{
  "arch": "convnext",
  "model": "image classifier",
  "dataset": "short English words printed on busy colour backdrops",
  "train_examples": 45211,
  "image_size": 32,
  "crop_scale_min": 1,
  "horizontal_flip": false,
  "targets": ["case"],
  "num_classes": 3,
  "isotropic": true,
  "norm": "rmsnorm",
  "activation": "relu",
  "mlp_ratio": 3,
  "inner_norm": false,
  "patch_size": [2, 2],
  "layers": 10,
  "width": 192,
  "kernel_size": 3,
  "label_smoothing": 0.2,
  "loss": "cross_entropy",
  "init": "xavier_uniform",
  "residual_init": "scaled_by_depth",
  "optimizer": "muon",
  "muon_scale": "match_rms_adamw",
  "lr": 0.002,
  "momentum": 0.9,
  "nesterov": true,
  "orthogonalizer": "polar_express",
  "adamw_lr_other_params": 0.0021,
  "grad_clip": 1.0,
  "steps": 26500,
  "batch_size": 64,
  "epochs": 37.5,
  "lr_schedule": "poly",
  "final_lr_fraction": 0,
  "warmup_steps": 5300,
  "weight_decay": 0.2,
  "adamw_weight_decay_other_params": 0
}
Rows from block 7 of a small image classifier, named by matrix and row number. Rows with one number belong to one neuron. Each number is 200 + 30 x the weight over its row's rms, rounded and kept within 0 to 999. All counts start at 0.
After each neuron's rows are labels from the 100 images, of 14976, where the neuron reaches its highest value: "peak on" is the class under the peak. Only what is clearly more common there than usual is listed. The data: short English words printed on busy colour backdrops. In brackets: how many of the 100.
# fc1: MLP up (model.blocks.7.mlp.fc1.weight, 576x192), inputs 0-95
# fc2: MLP down (model.blocks.7.mlp.fc2.weight, 192x576, transposed), outputs 0-95

fc1.41,220,193,225,222,265,220,192,201,190,172,138,191,181,195,185,229,238,177,211,231,237,215,193,235,211,164,139,159,179,188,242,186,199,229,192,176,160,227,200,166,196,206,233,194,225,167,176,206,207,196,192,196,171,210,180,209,188,145,190,173,196,161,233,182,188,232,237,171,196,183,186,179,236,86,175,196,155,203,236,195,159,239,163,185,194,226,175,222,238,204,203,208,169,191,219,179
fc2.41,179,206,185,205,246,202,164,180,162,215,222,193,188,176,153,211,227,179,199,199,181,235,173,232,199,186,164,153,201,217,208,165,214,239,228,263,216,214,213,190,211,164,176,155,226,120,157,186,252,150,171,223,166,199,146,204,221,187,207,262,249,237,167,223,213,242,195,182,173,160,194,207,192,199,230,210,205,213,210,188,208,223,246,157,207,211,210,198,159,194,210,178,153,249,194,244
peak on: letter a (46)

fc1.144,240,157,206,206,204,218,181,150,196,160,180,207,202,176,210,223,194,125,189,207,153,250,218,198,204,229,145,126,202,235,230,218,172,215,147,173,196,163,190,217,181,242,261,205,253,195,210,181,201,229,175,251,156,190,167,235,159,167,194,198,182,205,207,185,192,204,211,196,176,173,232,183,225,151,225,239,177,177,232,177,194,222,137,213,193,226,156,219,234,219,142,254,168,201,152,191
fc2.144,222,242,202,216,230,197,198,213,126,206,276,170,253,185,212,227,260,192,172,190,211,187,181,243,199,171,187,148,215,209,256,190,213,260,253,220,230,186,187,216,202,179,183,224,180,219,164,140,206,181,208,196,176,187,219,171,228,199,229,227,206,247,149,227,169,186,164,165,152,218,204,211,193,189,257,193,187,264,193,194,158,191,220,180,252,216,191,194,227,227,244,237,149,213,151,211
peak on: letter a (53)

fc1.401,180,251,211,213,207,177,173,197,150,237,169,179,215,178,217,202,207,230,225,139,219,250,208,200,208,182,202,208,235,173,222,199,271,214,202,261,190,267,158,226,215,207,152,211,202,213,206,200,195,236,190,216,191,188,200,165,199,254,187,180,211,151,242,256,245,236,186,202,256,158,227,222,206,171,241,218,184,189,215,144,207,168,171,178,171,187,207,174,227,217,157,141,208,203,149,168
fc2.401,163,212,197,168,198,210,246,225,235,151,216,194,222,196,217,193,218,209,250,259,199,178,131,209,172,201,164,171,254,214,174,210,180,224,124,154,162,191,202,207,200,224,189,148,179,245,190,244,177,167,202,196,170,235,198,168,197,196,192,173,174,218,220,196,218,188,217,171,289,231,243,246,238,202,177,260,189,198,204,250,218,264,176,187,182,180,215,170,267,242,168,160,201,255,184,188
peak on: letter a (39)

fc1.285,232,174,148,208,171,256,184,279,228,204,215,209,240,234,194,179,209,162,189,160,179,280,260,189,205,171,268,226,155,204,210,163,189,173,242,202,187,194,239,167,224,222,160,182,192,240,235,182,200,216,203,198,237,150,170,200,178,200,264,267,172,176,168,199,136,188,185,175,161,159,186,199,154,165,169,177,179,174,254,201,204,191,189,215,225,231,211,231,219,141,215,133,227,160,170,173
fc2.285,209,141,195,193,178,201,207,217,226,170,180,168,177,191,212,204,163,155,261,158,235,161,200,243,201,131,219,196,152,223,188,226,230,208,203,195,155,224,198,239,156,201,203,197,212,158,186,246,220,220,188,202,141,177,199,212,212,188,173,253,192,202,232,227,219,206,210,162,181,178,190,222,192,112,212,234,227,231,228,151,180,209,177,151,207,227,168,243,171,180,196,242,184,213,139,214
peak on: letter n (32)

fc1.10,187,200,222,209,201,177,158,182,190,172,248,215,236,168,211,209,156,201,179,164,207,191,186,251,215,207,196,206,182,186,220,179,217,270,227,179,209,157,201,161,212,304,182,218,147,225,247,238,211,221,211,210,165,146,258,176,146,180,182,272,210,198,227,267,201,184,178,175,241,186,214,217,196,144,210,177,178,212,233,152,242,170,160,202,220,227,152,179,193,216,181,199,193,188,191,171
fc2.10,213,235,203,167,242,229,208,181,174,195,133,220,116,191,229,178,229,231,192,214,217,229,187,238,192,146,166,190,194,128,176,234,181,220,204,242,224,224,207,176,174,185,159,254,221,143,214,211,225,178,203,207,128,218,195,198,188,141,149,251,208,254,144,202,193,206,165,141,202,197,228,210,181,228,176,238,243,226,233,154,189,214,220,229,202,203,242,215,267,205,179,241,209,258,221,202
peak on: letter e (25)

fc1.332,214,223,197,198,210,199,205,153,139,187,235,205,210,156,230,210,214,238,182,227,196,140,200,189,216,215,209,188,248,169,185,239,183,240,149,226,184,151,175,154,265,154,241,261,168,177,206,212,215,200,218,154,204,230,217,159,197,215,157,219,196,214,186,190,222,211,233,229,221,162,193,208,193,172,185,211,167,191,194,153,176,217,220,171,205,182,165,221,191,205,193,223,181,186,219,221
fc2.332,215,184,201,180,216,161,221,136,196,228,198,154,191,198,200,178,266,199,194,155,207,203,203,161,203,204,163,228,187,218,212,208,211,221,177,222,159,185,236,211,199,187,215,186,209,176,185,181,196,234,231,157,233,217,257,181,193,231,232,242,139,191,159,149,200,202,216,215,212,210,216,276,191,163,240,240,190,204,171,179,195,188,207,238,204,216,82,143,156,192,196,215,168,183,184,201
peak on: letter i (26)

fc1.164,175,213,218,156,176,169,219,220,211,176,192,176,250,120,234,215,192,213,176,166,183,225,179,205,189,193,166,218,212,214,251,217,179,212,191,216,176,166,164,193,171,184,235,221,215,194,198,201,180,178,163,231,221,152,206,233,235,180,172,234,205,130,188,191,152,156,232,220,173,164,203,190,192,163,169,225,199,191,136,224,236,261,178,208,200,181,138,218,238,271,171,208,194,210,166,251
fc2.164,184,214,240,227,160,228,233,229,152,236,196,145,171,196,247,215,198,189,228,158,208,157,226,205,180,203,195,191,164,226,196,169,192,225,255,232,213,150,234,177,193,177,171,173,224,172,164,179,234,233,187,153,234,194,177,197,242,251,254,201,207,204,248,214,170,164,199,166,181,252,185,186,250,235,182,171,190,199,136,216,146,256,190,130,223,185,204,135,193,209,233,171,193,230,207,215
peak on: letter a (52)